Weights of a small image classifier: 6.06M parameters, trained on numbers of one to four digits printed on busy colour backdrops.
Rows from block 8 of a small image classifier, named by matrix and row number. Rows with one number belong to one neuron. Each number is 200 + 40 x the weight over its row's rms, rounded and kept within 0 to 999. All counts start at 0. After the name is the row's rms in percent of the matrix's.
After each neuron's rows are labels from the 100 images, of 14848, where the neuron reaches its highest value: "strongest on" is what is common among them. Only what is clearly more common there than usual is listed. The data: numbers of one to four digits printed on busy colour backdrops. In brackets: how many of the 100.
# fc1: MLP up (model.blocks.8.mlp.fc1.weight, 576x192), inputs 0-191
# fc2: MLP down (model.blocks.8.mlp.fc2.weight, 192x576, transposed), outputs 0-191

fc1.532,095,161,144,153,143,245,221,177,157,204,191,175,249,152,213,241,163,150,243,200,257,268,247,189,155,277,169,118,132,198,224,215,155,167,147,268,155,204,221,194,237,258,243,142,180,213,155,236,186,166,243,261,149,248,152,248,167,248,173,189,174,157,198,187,191,150,206,144,219,216,202,179,224,251,248,157,226,210,171,129,167,212,249,172,150,161,149,222,235,225,210,180,278,232,196,173,288,223,138,185,230,133,159,235,272,196,187,191,256,187,143,206,233,206,243,205,192,167,236,135,199,153,204,260,187,157,189,208,180,209,230,168,213,230,203,171,183,160,232,285,164,290,222,167,232,171,137,224,108,139,201,211,232,164,217,237,264,253,216,164,138,199,251,191,193,198,156,186,229,254,202,245,160,193,151,222,212,216,224,160,256,176,261,199,238,236,158,137,194,244,167,288,190
fc2.532,121,215,197,172,269,123,159,149,212,181,246,191,147,205,205,199,303,169,267,213,237,194,224,131,207,171,179,238,187,141,225,153,174,165,241,144,228,140,213,276,139,210,175,178,172,271,132,196,112,150,221,160,180,206,231,313,196,169,262,245,187,130,175,224,178,182,210,202,243,169,186,264,179,165,201,212,163,154,178,243,205,150,201,243,223,182,197,158,230,190,264,162,119,244,154,217,148,234,120,206,239,162,240,176,219,199,154,208,238,205,222,199,225,211,183,162,142,179,180,266,173,211,201,112,269,206,192,202,183,212,206,177,284,248,142,207,220,204,277,251,174,166,187,241,203,151,241,222,194,202,134,174,185,169,231,181,201,117,196,130,164,165,178,175,172,235,183,203,154,221,109,139,204,213,217,225,202,144,219,206,212,154,171,178,126,148,221,281,217,173,174,175,196
strongest on: length: four (61); pink ink (28)

fc1.333,118,227,143,95,209,161,247,198,199,206,137,199,212,199,193,179,133,246,193,173,138,184,244,189,161,198,217,200,217,218,182,246,273,203,228,243,210,179,183,192,162,299,224,137,166,240,186,195,215,300,197,220,251,226,233,172,257,144,172,294,137,221,127,209,227,244,202,194,227,188,153,208,157,175,236,137,235,246,174,190,221,232,170,209,249,178,231,176,191,224,218,228,191,163,75,185,180,235,188,106,139,184,221,248,175,204,259,216,124,153,209,159,219,163,204,249,215,213,195,263,180,152,195,217,189,216,206,201,150,164,171,236,254,133,242,220,212,233,153,263,236,166,159,96,226,175,213,233,265,236,172,256,173,139,242,113,180,188,210,212,144,168,128,223,224,172,177,176,151,200,222,180,183,196,197,212,168,192,154,136,215,257,277,240,194,213,162,232,232,275,214,190,214
fc2.333,126,237,209,160,152,186,182,177,225,170,209,119,193,269,240,255,270,106,219,257,195,201,205,263,174,125,175,171,204,175,213,205,262,123,215,216,115,152,167,138,221,246,236,220,173,128,158,190,191,195,234,194,188,262,169,174,289,215,208,172,202,200,214,203,205,176,238,194,247,174,243,191,247,243,235,206,160,206,188,175,202,158,173,163,214,247,220,191,194,201,234,185,158,197,247,249,127,236,195,240,211,216,141,185,255,162,165,263,176,297,143,255,137,161,212,204,152,195,112,263,267,185,226,190,204,151,121,193,168,224,172,150,311,163,192,239,175,213,213,193,241,259,202,176,210,221,143,265,155,156,249,222,230,172,205,208,205,218,195,149,190,221,183,200,244,266,180,202,174,215,168,170,206,171,172,189,206,150,291,109,177,158,161,214,265,198,263,184,231,152,149,145,211
strongest on: length: two (69); the digit 7 (54); first digit: 7 (43)

fc1.355,097,147,189,234,103,191,233,153,147,190,149,229,266,272,199,155,177,161,258,169,207,246,204,155,259,215,176,184,255,205,139,205,239,182,206,211,120,260,190,232,246,224,259,197,188,212,164,215,253,168,262,246,204,241,214,163,146,195,242,234,231,189,186,194,170,187,228,196,151,186,200,113,196,181,143,146,228,199,263,171,133,170,131,205,249,202,139,146,198,170,262,205,165,182,267,196,113,273,188,226,232,212,203,149,207,242,200,154,206,184,161,203,175,92,208,147,280,163,126,227,157,245,186,209,116,213,239,182,193,137,202,228,206,182,271,167,149,227,175,227,155,247,235,238,219,188,203,183,182,123,180,156,196,188,213,154,240,179,216,211,225,234,194,222,269,219,200,139,159,152,211,152,203,178,174,211,215,144,229,207,239,193,116,163,206,258,175,165,197,127,120,188,248
fc2.355,070,168,283,209,97,169,258,206,210,206,195,225,195,229,149,224,119,163,134,215,271,222,213,238,183,122,246,238,185,185,251,225,207,170,183,181,177,221,228,136,202,182,171,145,262,269,173,270,203,233,187,138,178,236,285,140,171,122,172,254,210,256,199,158,195,172,190,171,259,147,159,189,235,198,298,173,178,123,142,194,175,212,146,174,138,220,170,199,178,217,225,187,235,130,252,239,173,186,208,153,230,220,183,192,266,246,188,236,210,257,189,153,212,186,141,257,199,183,200,224,174,224,257,203,169,194,120,204,164,181,200,218,223,183,210,148,233,228,239,259,189,215,174,231,204,165,188,241,249,216,297,160,179,193,175,210,215,297,221,170,281,214,189,156,176,78,197,219,186,227,285,180,228,152,221,184,192,153,178,224,222,154,204,165,244,202,202,178,136,231,215,178,184
strongest on: length: one (58); orange ink (54); first digit: 7 (33); last digit: 7 (25)

fc1.2,095,198,209,188,157,183,220,143,180,184,161,181,188,190,308,228,247,194,231,139,283,141,206,128,170,223,162,134,154,297,174,133,162,183,234,226,172,161,193,197,220,178,174,139,183,225,203,225,125,153,222,258,195,247,220,191,220,142,154,201,230,154,228,191,219,167,172,193,178,201,196,208,224,170,229,206,205,186,163,246,186,193,113,186,228,247,268,256,199,211,132,215,226,221,190,209,205,196,155,208,204,116,224,177,163,281,249,132,245,261,116,161,199,171,170,300,185,220,154,250,256,232,286,220,224,205,258,179,223,199,236,204,184,246,198,165,253,143,205,217,205,240,211,219,266,118,226,262,203,213,225,162,180,223,183,240,210,177,250,255,131,169,181,195,136,151,122,175,193,244,276,224,213,199,141,231,254,190,192,200,202,182,166,195,145,174,170,147,193,213,183,132,275
fc2.2,112,211,204,162,271,195,198,240,278,255,157,230,166,201,148,213,207,177,141,251,148,226,249,287,215,247,128,241,164,158,253,212,214,191,193,135,236,217,209,250,140,190,205,269,174,161,226,222,234,226,281,178,181,203,223,96,137,204,248,235,144,247,177,279,167,201,261,238,202,191,236,178,196,230,219,150,169,189,190,217,237,194,282,139,194,215,264,176,158,193,238,195,139,154,195,203,138,231,102,153,197,230,160,165,226,164,188,196,140,255,232,177,167,192,235,173,197,177,239,157,144,214,193,220,239,237,132,246,160,158,139,199,172,169,170,217,184,263,203,150,186,197,240,187,210,199,247,206,266,261,153,280,258,223,234,190,217,249,162,200,255,128,185,133,181,197,221,146,161,144,200,243,224,197,177,197,202,243,269,251,206,198,193,188,239,251,206,207,149,143,229,257,248
strongest on: length: four (52); orange ink (34)

fc1.365,109,236,279,113,163,156,202,162,257,146,233,195,141,212,145,202,156,228,222,177,169,130,260,166,226,198,98,221,235,170,195,204,278,243,257,199,210,201,235,233,213,134,235,175,252,234,272,137,150,211,211,220,184,157,249,184,211,216,200,199,214,145,168,210,273,232,236,143,185,251,276,194,158,198,239,283,126,265,137,161,165,218,161,139,175,151,244,219,257,163,188,187,197,227,221,257,235,220,231,185,198,287,219,182,201,133,257,125,171,193,144,148,107,190,155,166,179,145,195,263,194,220,107,208,192,218,196,208,192,159,130,166,234,243,213,275,219,192,194,158,218,155,161,179,244,185,237,203,177,198,138,240,229,187,190,195,188,219,148,206,207,177,236,134,193,134,207,182,138,181,217,213,235,207,203,154,241,228,174,162,170,229,163,181,186,208,180,177,278,167,201,208,220
fc2.365,129,180,226,175,196,179,252,204,208,173,208,176,187,176,261,205,184,258,149,211,244,245,179,214,230,138,194,177,161,159,164,186,174,222,231,215,237,174,190,198,200,282,130,241,212,168,159,215,200,277,203,189,199,209,251,150,312,169,156,202,185,179,238,279,122,167,230,163,273,201,242,285,228,202,192,223,251,181,150,130,180,148,155,214,253,243,109,149,165,202,234,193,215,261,140,156,205,221,201,174,163,141,184,220,179,325,216,201,195,186,207,210,189,240,240,271,249,200,189,197,205,173,221,226,219,279,149,239,178,238,148,138,178,148,199,113,194,169,173,167,137,215,241,222,218,200,232,210,216,231,168,235,228,237,210,243,215,231,265,225,253,213,133,198,225,264,224,179,167,248,153,256,254,211,119,234,190,145,152,159,189,197,238,191,180,205,236,231,118,229,283,158,177
strongest on: length: four (85); the digit 8 (52); the digit 9 (47)

fc1.524,109,143,203,244,216,258,149,102,234,208,216,213,100,183,154,222,188,155,175,202,248,127,197,256,183,196,212,150,224,215,163,187,209,165,189,225,177,160,223,95,207,159,233,181,191,156,141,219,179,195,131,201,220,150,242,238,284,180,239,238,241,156,197,233,164,195,166,174,73,187,289,159,212,169,181,198,199,191,213,214,162,242,215,198,210,232,218,249,228,189,132,214,241,226,217,182,234,171,206,179,236,176,180,182,289,265,217,208,115,260,228,164,179,219,250,252,209,191,165,122,168,172,164,206,118,126,205,134,223,166,214,264,206,292,207,189,209,185,200,138,277,266,185,225,184,199,177,202,151,181,211,224,158,203,182,164,189,200,261,201,171,241,177,191,182,199,197,153,120,216,134,227,199,196,232,191,143,231,194,116,197,180,217,120,243,260,163,194,157,231,147,217,212
fc2.524,106,220,221,262,217,179,198,157,191,211,136,220,182,119,255,165,246,274,206,197,197,116,252,250,162,117,174,209,201,120,193,198,170,159,128,173,117,186,240,174,207,122,200,124,188,231,295,210,259,184,237,225,194,157,169,262,159,177,121,224,231,212,203,207,236,261,194,172,282,218,212,176,191,196,135,225,198,156,202,158,167,199,154,187,228,210,219,158,326,197,198,196,192,223,257,276,188,217,180,300,121,229,155,165,206,168,222,176,267,185,284,130,196,184,174,203,152,195,175,159,169,188,191,163,164,204,186,189,254,187,205,238,117,167,134,216,251,172,174,164,206,235,225,222,250,210,160,224,237,202,163,302,173,180,155,230,191,223,201,208,162,173,235,211,226,201,214,133,233,193,201,206,172,151,208,200,182,172,219,208,236,207,205,211,183,191,290,241,237,202,195,155,269
strongest on: length: four (81)

fc1.544,098,246,226,228,208,170,183,263,168,163,259,229,170,203,171,210,233,221,161,235,184,195,221,116,181,222,266,111,174,179,189,171,226,191,137,265,133,226,234,89,165,190,197,222,223,228,211,227,171,199,149,192,221,163,154,145,155,187,234,261,211,271,255,238,268,228,204,231,213,199,182,258,221,276,255,164,235,188,218,102,186,209,188,195,228,111,167,286,235,193,144,211,226,183,164,152,187,109,207,207,157,225,136,266,183,204,240,217,207,190,206,219,234,224,231,233,163,239,201,186,200,88,186,167,218,112,213,220,179,229,201,203,208,166,204,267,149,174,177,257,125,120,168,169,237,211,219,245,241,189,203,202,218,150,228,137,161,222,236,272,193,217,174,195,201,267,243,190,214,166,198,257,226,210,269,222,208,292,164,240,191,173,220,197,233,179,144,264,187,260,208,189,196
fc2.544,097,223,287,190,170,233,276,193,174,220,149,193,202,208,212,137,160,121,201,194,194,183,230,207,134,206,178,268,227,232,215,258,161,173,120,226,264,183,168,229,202,243,230,236,227,136,208,203,176,254,170,239,215,204,249,188,145,195,160,140,163,150,190,164,221,208,193,225,165,198,160,143,170,149,203,261,176,197,226,225,157,239,255,249,163,299,203,124,260,202,310,182,143,111,165,193,212,239,199,191,186,241,169,161,170,188,248,231,231,151,211,215,152,224,246,244,238,196,164,246,145,223,168,212,181,141,248,264,188,108,235,200,200,188,176,207,222,202,208,258,220,176,190,169,172,214,187,142,210,237,236,245,206,235,196,193,235,142,161,170,216,181,215,207,264,220,177,294,185,209,94,241,190,125,218,226,151,197,241,252,113,210,222,109,191,216,202,132,188,224,165,242,187
strongest on: length: two (55); first digit: 3 (32); teal ink (31); grey ink (26)

fc1.501,087,206,194,171,143,202,196,96,120,278,302,196,109,163,166,190,130,194,222,232,192,232,137,219,233,198,231,217,184,230,202,115,223,236,173,227,213,165,193,167,223,166,158,252,226,216,204,218,224,229,199,240,199,149,161,191,190,175,214,326,280,242,159,249,155,150,256,195,183,233,129,238,219,187,182,186,128,175,187,248,195,195,263,263,194,169,185,238,222,220,232,207,245,208,190,189,214,162,179,204,251,132,180,194,278,225,149,160,207,206,213,168,128,257,219,173,175,159,240,245,204,181,256,183,194,154,194,225,136,230,246,241,167,178,265,209,242,278,260,187,208,227,227,135,202,108,191,189,198,184,205,217,230,194,196,145,247,178,276,216,235,228,173,245,195,222,151,275,210,191,209,219,171,183,209,224,200,185,234,197,140,284,182,246,187,182,253,212,282,175,127,236,221
fc2.501,082,215,219,177,207,286,268,241,228,201,253,158,193,248,190,216,172,167,174,153,209,182,250,255,207,245,193,153,219,131,192,203,203,216,187,215,149,205,182,237,183,144,129,252,183,217,193,207,185,177,249,178,229,249,152,235,246,163,189,191,174,254,137,223,208,188,191,176,255,179,187,206,215,229,225,172,206,272,280,237,300,122,185,111,196,286,228,220,177,152,177,234,210,279,203,173,229,161,209,182,134,292,220,213,170,230,172,208,172,238,148,209,172,158,167,240,240,222,200,128,265,180,136,162,212,149,230,151,270,206,225,154,115,264,215,199,186,279,213,139,166,262,167,219,171,283,243,217,154,202,190,136,133,180,247,191,199,147,173,238,214,148,198,234,168,259,207,191,156,165,133,176,233,216,298,209,218,241,213,212,235,211,269,224,219,165,169,194,212,174,203,223,144
strongest on: length: one (64); teal ink (46); green ink (25)

fc1.408,106,280,131,195,204,220,184,220,169,132,203,225,216,141,245,178,144,143,207,212,194,255,201,115,224,194,265,193,165,168,198,159,209,201,171,134,161,178,136,258,183,224,288,232,173,149,181,202,179,240,209,248,242,162,239,189,122,181,251,310,200,209,186,194,95,218,158,220,238,167,213,261,200,213,201,193,263,187,205,281,163,240,141,186,219,232,217,245,240,235,163,226,252,172,246,229,119,211,184,175,228,198,168,225,195,208,208,267,219,166,243,200,259,151,180,191,215,177,223,211,244,165,217,205,210,230,164,205,211,160,214,186,248,195,226,296,174,232,156,162,187,189,220,193,194,162,129,247,243,153,196,145,159,141,214,151,211,207,257,217,252,155,230,236,279,167,143,222,202,247,69,219,210,122,252,194,175,214,206,217,181,230,182,154,182,139,171,176,127,192,208,203,262
fc2.408,099,183,245,209,167,199,242,155,221,194,246,130,228,243,228,217,196,259,127,240,278,128,276,261,231,180,112,234,247,182,254,255,165,217,209,171,245,201,168,232,189,244,150,144,132,243,237,237,191,175,162,241,162,253,149,186,223,247,227,108,182,227,196,171,120,216,196,238,197,219,240,199,220,184,213,156,225,199,256,239,181,183,219,240,179,201,193,267,207,196,326,172,123,229,160,210,249,235,163,179,188,204,201,174,114,188,154,154,151,173,248,238,195,168,209,184,175,244,123,212,199,210,216,132,205,181,181,175,167,218,244,239,160,198,256,135,211,180,197,277,230,224,250,216,183,251,182,199,200,238,188,248,208,252,195,148,214,201,235,228,170,180,158,230,248,187,177,178,249,167,276,168,119,186,172,161,266,226,204,208,224,159,207,173,164,275,237,207,280,205,244,251,128
strongest on: length: one (49); blue ink (29)

fc1.112,102,272,107,192,191,246,141,196,141,183,147,244,138,270,162,172,159,225,261,205,133,186,169,184,154,237,238,272,163,296,199,187,151,223,226,243,179,203,173,93,112,209,210,210,223,214,213,227,122,160,191,175,186,164,282,184,168,206,157,227,224,227,174,274,224,178,226,202,123,180,264,173,268,211,215,172,145,260,219,240,146,180,256,160,273,207,201,167,235,257,252,215,203,176,182,171,182,179,238,167,218,166,213,186,145,143,221,165,181,164,184,136,255,210,261,215,226,247,190,267,147,246,252,156,142,140,166,196,232,212,185,212,221,274,211,213,220,181,200,182,244,189,216,174,193,217,132,193,240,212,175,144,266,173,190,242,216,267,176,172,202,189,228,146,232,162,171,201,270,167,176,195,246,189,250,161,259,157,157,168,231,157,206,255,251,181,192,220,199,153,198,173,235
fc2.112,096,145,230,234,220,200,270,212,259,295,214,193,192,191,266,342,278,201,190,191,205,190,220,233,183,173,184,157,219,190,147,165,231,227,207,152,184,258,219,301,305,246,200,183,186,228,142,156,196,214,194,204,242,267,183,219,201,152,235,173,211,200,172,100,206,243,170,175,250,183,124,174,171,204,165,223,246,234,215,140,214,153,156,154,164,203,147,209,184,184,185,199,220,209,293,220,189,130,194,250,194,207,203,199,210,264,148,148,187,176,153,288,143,181,152,188,117,260,198,192,231,176,219,309,271,235,169,221,207,253,244,204,234,187,262,221,182,188,227,224,228,264,219,237,178,183,241,163,173,158,176,189,178,186,175,111,140,167,165,292,172,183,220,235,173,232,198,205,226,203,198,220,183,208,214,223,212,182,170,123,165,262,188,175,199,168,173,220,195,185,200,189,250
strongest on: length: one (55); black ink (52); first digit: 7 (35); last digit: 7 (28)

fc1.435,109,214,245,219,192,209,195,205,189,217,119,187,207,215,166,184,231,200,207,261,198,225,228,284,246,273,252,241,198,140,246,234,205,148,175,179,283,210,299,189,194,216,188,227,161,175,199,211,264,180,103,300,176,168,167,186,195,270,187,194,185,193,213,211,161,159,193,152,180,225,220,201,181,191,198,185,199,237,246,238,210,200,234,279,244,240,182,291,159,197,150,262,244,193,187,116,266,230,199,170,194,217,154,157,189,204,158,227,210,185,252,198,184,109,243,212,199,237,199,162,185,273,202,274,132,173,173,180,205,135,266,226,239,167,193,180,250,216,218,222,228,207,220,113,217,255,219,257,223,231,210,221,154,163,179,200,239,132,204,175,163,161,102,222,165,192,209,174,153,144,171,246,90,203,252,173,200,182,156,195,217,188,277,272,194,183,138,128,197,242,249,224,209
fc2.435,136,230,212,181,231,210,133,194,204,267,190,116,184,281,181,229,165,171,247,202,235,170,245,145,216,208,164,224,173,227,169,234,156,190,234,167,180,252,147,279,215,211,228,169,271,167,210,159,125,213,220,216,212,228,173,215,146,230,208,197,180,168,200,193,261,216,215,169,206,215,157,217,271,245,206,214,195,150,229,102,217,204,206,130,217,162,194,200,122,258,323,190,217,219,246,253,170,166,252,234,243,206,164,199,159,181,195,162,282,181,236,168,192,160,222,180,232,201,241,195,223,187,169,181,186,151,209,203,273,226,196,168,271,159,255,199,183,156,170,202,181,225,207,215,192,182,213,158,135,119,143,304,273,205,195,132,168,153,248,215,212,166,200,175,245,181,188,147,184,184,174,237,261,210,130,134,189,175,152,185,209,200,128,213,320,231,189,243,225,206,232,270,120
strongest on: length: four (67); red ink (39)

fc1.312,101,192,287,247,257,169,266,170,174,254,214,223,198,103,239,230,161,273,221,197,204,239,244,202,167,172,206,113,192,226,288,229,288,189,243,170,211,189,192,181,170,243,193,251,199,181,242,262,222,194,156,220,169,184,244,180,168,213,226,149,181,267,261,211,163,258,189,257,162,239,223,272,155,220,213,168,172,180,297,196,222,190,131,201,220,140,181,188,256,186,158,176,220,175,238,207,165,239,230,218,238,202,242,209,186,162,236,204,256,251,232,196,226,194,208,214,153,195,211,208,136,238,237,175,200,260,196,257,156,258,219,181,239,238,176,201,247,192,192,148,206,171,171,190,262,167,266,213,236,257,160,226,121,277,242,228,162,134,254,73,146,221,123,229,239,231,179,247,209,227,203,158,226,160,230,187,253,190,193,151,228,186,214,258,164,259,130,153,206,188,184,216,227
fc2.312,091,136,115,159,191,225,201,178,207,202,208,226,200,216,205,205,159,178,232,260,203,209,218,259,145,139,262,158,149,144,180,217,217,172,191,181,270,161,196,237,189,247,196,275,235,219,185,141,238,250,294,222,178,210,203,282,183,201,176,212,223,184,196,172,192,252,211,183,155,179,221,175,234,269,188,181,162,195,136,204,167,164,203,95,139,216,249,212,204,291,249,228,122,238,259,137,219,137,165,184,224,229,205,216,186,241,233,267,182,115,224,190,241,225,198,240,174,212,226,172,153,125,124,166,160,185,273,218,250,228,144,213,177,140,155,252,185,197,175,216,171,262,182,198,225,174,232,143,222,195,236,264,273,169,233,207,176,228,164,174,209,188,216,200,280,235,156,222,225,210,162,179,244,239,190,218,102,268,147,179,159,175,184,266,256,250,127,206,201,201,172,153,173
strongest on: length: one (100); last digit: 7 (45); first digit: 2 (26); last digit: 2 (26)

fc1.294,106,183,227,191,178,224,232,244,254,192,149,170,225,219,171,208,181,213,183,238,220,209,165,215,168,172,210,215,185,168,235,170,255,222,170,154,202,220,184,200,232,236,175,265,191,157,248,105,228,178,213,96,224,195,159,191,232,205,283,219,224,211,261,162,196,205,207,213,258,126,180,181,170,212,199,247,193,108,150,231,222,134,226,222,202,189,170,175,229,210,263,180,233,210,160,201,224,205,305,141,183,125,225,230,214,214,147,167,221,167,128,294,194,210,271,231,214,205,222,199,102,219,221,212,224,207,298,191,264,261,170,229,250,104,145,159,176,206,136,199,241,238,208,274,197,176,196,266,160,123,285,229,195,244,173,218,210,239,171,200,256,256,132,161,223,185,186,226,236,189,162,221,191,278,126,201,174,160,189,231,211,171,217,267,213,189,283,141,204,203,222,162,175
fc2.294,153,147,188,165,262,158,242,189,203,176,229,158,189,160,200,196,224,207,133,225,221,183,214,169,260,233,238,198,215,169,252,236,186,213,212,216,250,121,209,154,178,148,200,157,131,188,231,209,181,165,244,241,155,162,199,227,219,239,206,254,223,256,155,198,180,177,172,159,163,192,193,291,227,267,224,204,177,275,269,236,235,268,224,216,194,193,247,220,119,239,187,225,159,265,179,182,151,180,137,180,239,214,149,278,252,151,184,236,227,196,189,99,172,245,158,176,158,255,183,138,221,183,194,148,175,150,98,152,164,195,157,207,170,245,262,223,228,189,254,189,186,174,240,177,265,190,189,187,247,174,159,203,206,207,181,165,191,160,238,264,190,148,261,269,250,246,236,209,147,233,165,225,315,164,221,250,266,265,249,255,195,144,140,229,183,225,180,220,205,178,161,217,149
strongest on: length: two (59)

fc1.300,090,145,183,210,167,214,95,219,195,279,223,159,245,200,238,165,204,166,183,159,182,248,274,174,196,263,188,141,179,215,148,142,267,206,239,158,163,179,217,213,183,214,219,164,185,241,230,254,212,218,215,201,211,201,265,195,216,176,114,282,196,222,232,238,172,145,184,198,206,228,248,198,244,111,149,238,275,165,229,209,207,191,190,237,163,178,168,253,176,180,282,215,147,256,152,186,145,169,198,203,181,150,219,129,239,219,202,229,262,224,220,233,267,203,182,174,160,239,201,220,167,146,202,325,207,175,193,192,208,101,269,201,222,151,191,174,161,260,218,189,155,169,182,184,178,196,178,270,167,205,247,258,220,142,196,227,245,155,183,128,217,124,163,210,163,175,157,175,136,155,228,219,183,224,223,172,243,182,220,181,279,295,182,162,211,210,148,270,214,162,148,226,199
fc2.300,082,226,163,196,271,170,207,185,195,233,242,229,138,253,263,236,238,174,215,178,230,279,157,237,251,141,205,291,193,151,267,196,180,212,248,157,213,112,249,157,144,165,217,194,241,255,227,197,240,158,176,254,157,231,135,176,213,195,203,217,290,201,228,177,189,212,204,210,190,139,183,231,134,329,224,160,252,224,194,199,208,156,150,199,211,165,180,253,216,172,224,171,194,105,205,206,254,228,194,217,215,153,199,254,181,203,203,232,165,195,216,209,239,215,224,190,179,243,166,165,175,178,212,154,245,196,160,223,300,309,199,230,202,227,223,185,195,176,217,195,136,210,209,259,238,140,250,153,160,232,203,173,207,181,224,287,163,127,206,283,144,202,246,258,184,220,153,205,158,172,183,124,251,157,137,226,204,267,274,156,176,202,160,220,214,197,237,184,240,217,225,164,213
strongest on: length: two (57); black ink (41); brown ink (33)

fc1.74,101,257,184,208,216,232,202,145,228,139,157,204,161,114,244,212,182,268,219,186,189,215,193,159,219,200,214,203,240,224,215,170,198,162,166,213,140,207,281,171,197,252,156,199,207,207,208,166,175,154,221,182,194,247,211,170,174,217,181,225,243,200,209,249,228,246,222,228,169,246,245,169,132,213,109,216,203,245,248,167,170,193,223,177,179,283,176,280,201,135,172,113,215,244,170,214,186,185,130,231,189,206,160,206,180,142,163,172,123,190,169,212,187,206,237,181,154,228,246,211,242,192,166,265,230,187,189,229,148,253,317,250,212,212,216,99,257,245,173,269,209,253,263,181,189,126,82,190,169,141,242,206,232,249,230,213,217,280,236,185,169,237,182,183,259,167,218,185,227,187,241,220,220,203,161,257,192,153,195,292,173,163,192,201,189,237,219,184,198,285,164,262,121
fc2.74,088,160,197,228,223,170,232,244,139,248,190,211,256,220,152,206,225,161,190,210,128,180,226,261,232,200,219,162,249,221,217,160,168,208,168,211,261,184,221,220,188,122,157,182,224,205,211,206,127,207,203,233,167,223,265,167,270,154,191,264,186,151,139,165,192,240,216,207,229,161,223,203,293,235,150,106,152,87,174,224,213,253,192,238,183,248,233,125,236,273,200,205,216,161,165,201,215,216,230,178,164,171,168,235,236,254,210,230,225,216,268,186,272,188,183,193,174,142,226,154,186,160,198,182,190,244,262,208,220,140,169,197,163,215,177,205,202,131,231,187,195,273,118,146,179,233,233,276,199,221,106,160,197,163,209,243,246,212,189,213,192,117,206,244,178,222,196,171,198,204,178,184,189,195,186,134,184,216,204,86,228,250,191,220,239,250,271,249,228,89,177,134,179
strongest on: length: two (69)

fc1.553,098,184,175,165,164,180,149,205,213,219,179,119,165,233,180,173,260,199,226,212,173,222,242,152,200,281,218,177,242,273,187,197,187,220,186,112,229,219,199,194,151,289,284,180,160,232,204,195,146,142,191,180,224,229,270,263,246,250,207,197,182,156,227,133,180,183,191,260,227,154,167,194,213,213,205,187,205,96,216,143,215,181,239,170,233,271,223,137,164,159,158,161,203,198,123,233,239,257,146,167,167,242,220,135,189,157,211,221,205,268,160,218,117,278,182,174,272,195,188,256,195,168,233,196,192,204,141,198,201,257,219,216,142,213,253,203,177,124,228,217,169,198,210,196,176,173,282,191,271,244,267,182,132,210,217,190,298,208,257,193,224,166,206,258,149,205,214,259,164,202,214,259,260,174,136,182,203,190,234,227,225,248,229,199,161,163,115,195,198,192,151,208,251
fc2.553,073,225,154,171,243,125,238,247,166,65,187,129,254,136,196,211,211,189,141,165,135,224,192,241,214,209,186,205,163,149,226,221,206,229,188,237,182,159,156,169,188,195,108,207,206,177,225,209,197,213,178,262,256,236,162,185,154,179,182,263,247,172,180,218,187,185,211,150,187,215,226,229,200,225,156,193,107,218,171,234,151,198,167,199,219,135,212,248,196,242,175,192,238,237,228,98,201,242,203,214,213,207,189,229,246,189,160,186,202,224,272,254,227,119,241,147,160,194,256,184,167,195,248,242,205,277,303,122,127,240,215,210,219,247,156,199,256,234,139,164,175,226,190,235,264,185,202,226,228,148,188,265,256,171,245,204,148,193,258,266,139,188,282,214,248,237,230,183,192,156,246,225,143,177,215,158,237,173,186,170,146,233,224,247,121,180,195,216,170,239,198,212,179
strongest on: length: two (63); white ink (56)

fc1.12,101,171,161,172,190,163,162,242,194,191,173,217,192,163,159,170,247,208,247,238,258,241,244,200,230,226,224,174,254,198,205,153,247,207,118,146,191,211,186,191,223,265,189,140,182,264,192,190,216,94,309,199,250,179,180,218,189,223,173,209,209,252,227,172,238,217,228,216,248,166,232,175,210,185,214,139,191,250,181,221,239,183,166,218,199,122,217,214,231,154,270,130,202,173,136,97,183,223,186,183,143,210,244,182,114,163,180,139,191,188,212,240,143,124,153,166,244,189,245,174,243,149,198,180,117,199,232,175,174,254,223,109,201,237,218,206,138,206,192,201,157,230,175,153,183,222,248,192,166,234,131,213,198,291,239,213,190,193,219,181,214,264,231,168,198,146,224,235,198,228,131,176,229,283,148,231,110,229,205,171,126,191,126,229,233,197,234,194,150,152,270,209,158
fc2.12,108,157,183,207,202,187,260,186,72,211,219,165,249,190,199,171,208,170,190,176,228,245,213,191,227,214,233,274,166,208,238,243,171,205,164,271,201,129,202,254,192,160,196,198,202,178,205,155,128,191,228,195,241,235,171,226,191,119,218,195,285,105,120,124,166,212,206,183,145,225,195,251,229,208,175,231,195,223,247,196,152,253,182,253,191,214,187,242,226,229,285,250,214,240,178,182,214,148,159,156,247,266,239,185,271,227,192,276,198,222,211,216,202,259,168,227,227,260,180,182,230,207,214,185,257,205,143,195,209,178,161,219,131,232,226,231,204,149,253,253,192,149,234,291,163,228,199,182,237,150,201,204,190,129,224,137,174,196,247,129,138,121,235,250,183,201,133,165,108,205,101,247,221,217,227,164,247,198,192,243,246,218,177,194,204,200,135,240,206,249,167,170,180
strongest on: length: four (52); teal ink (51); the digit 0 (50); the digit 6 (46)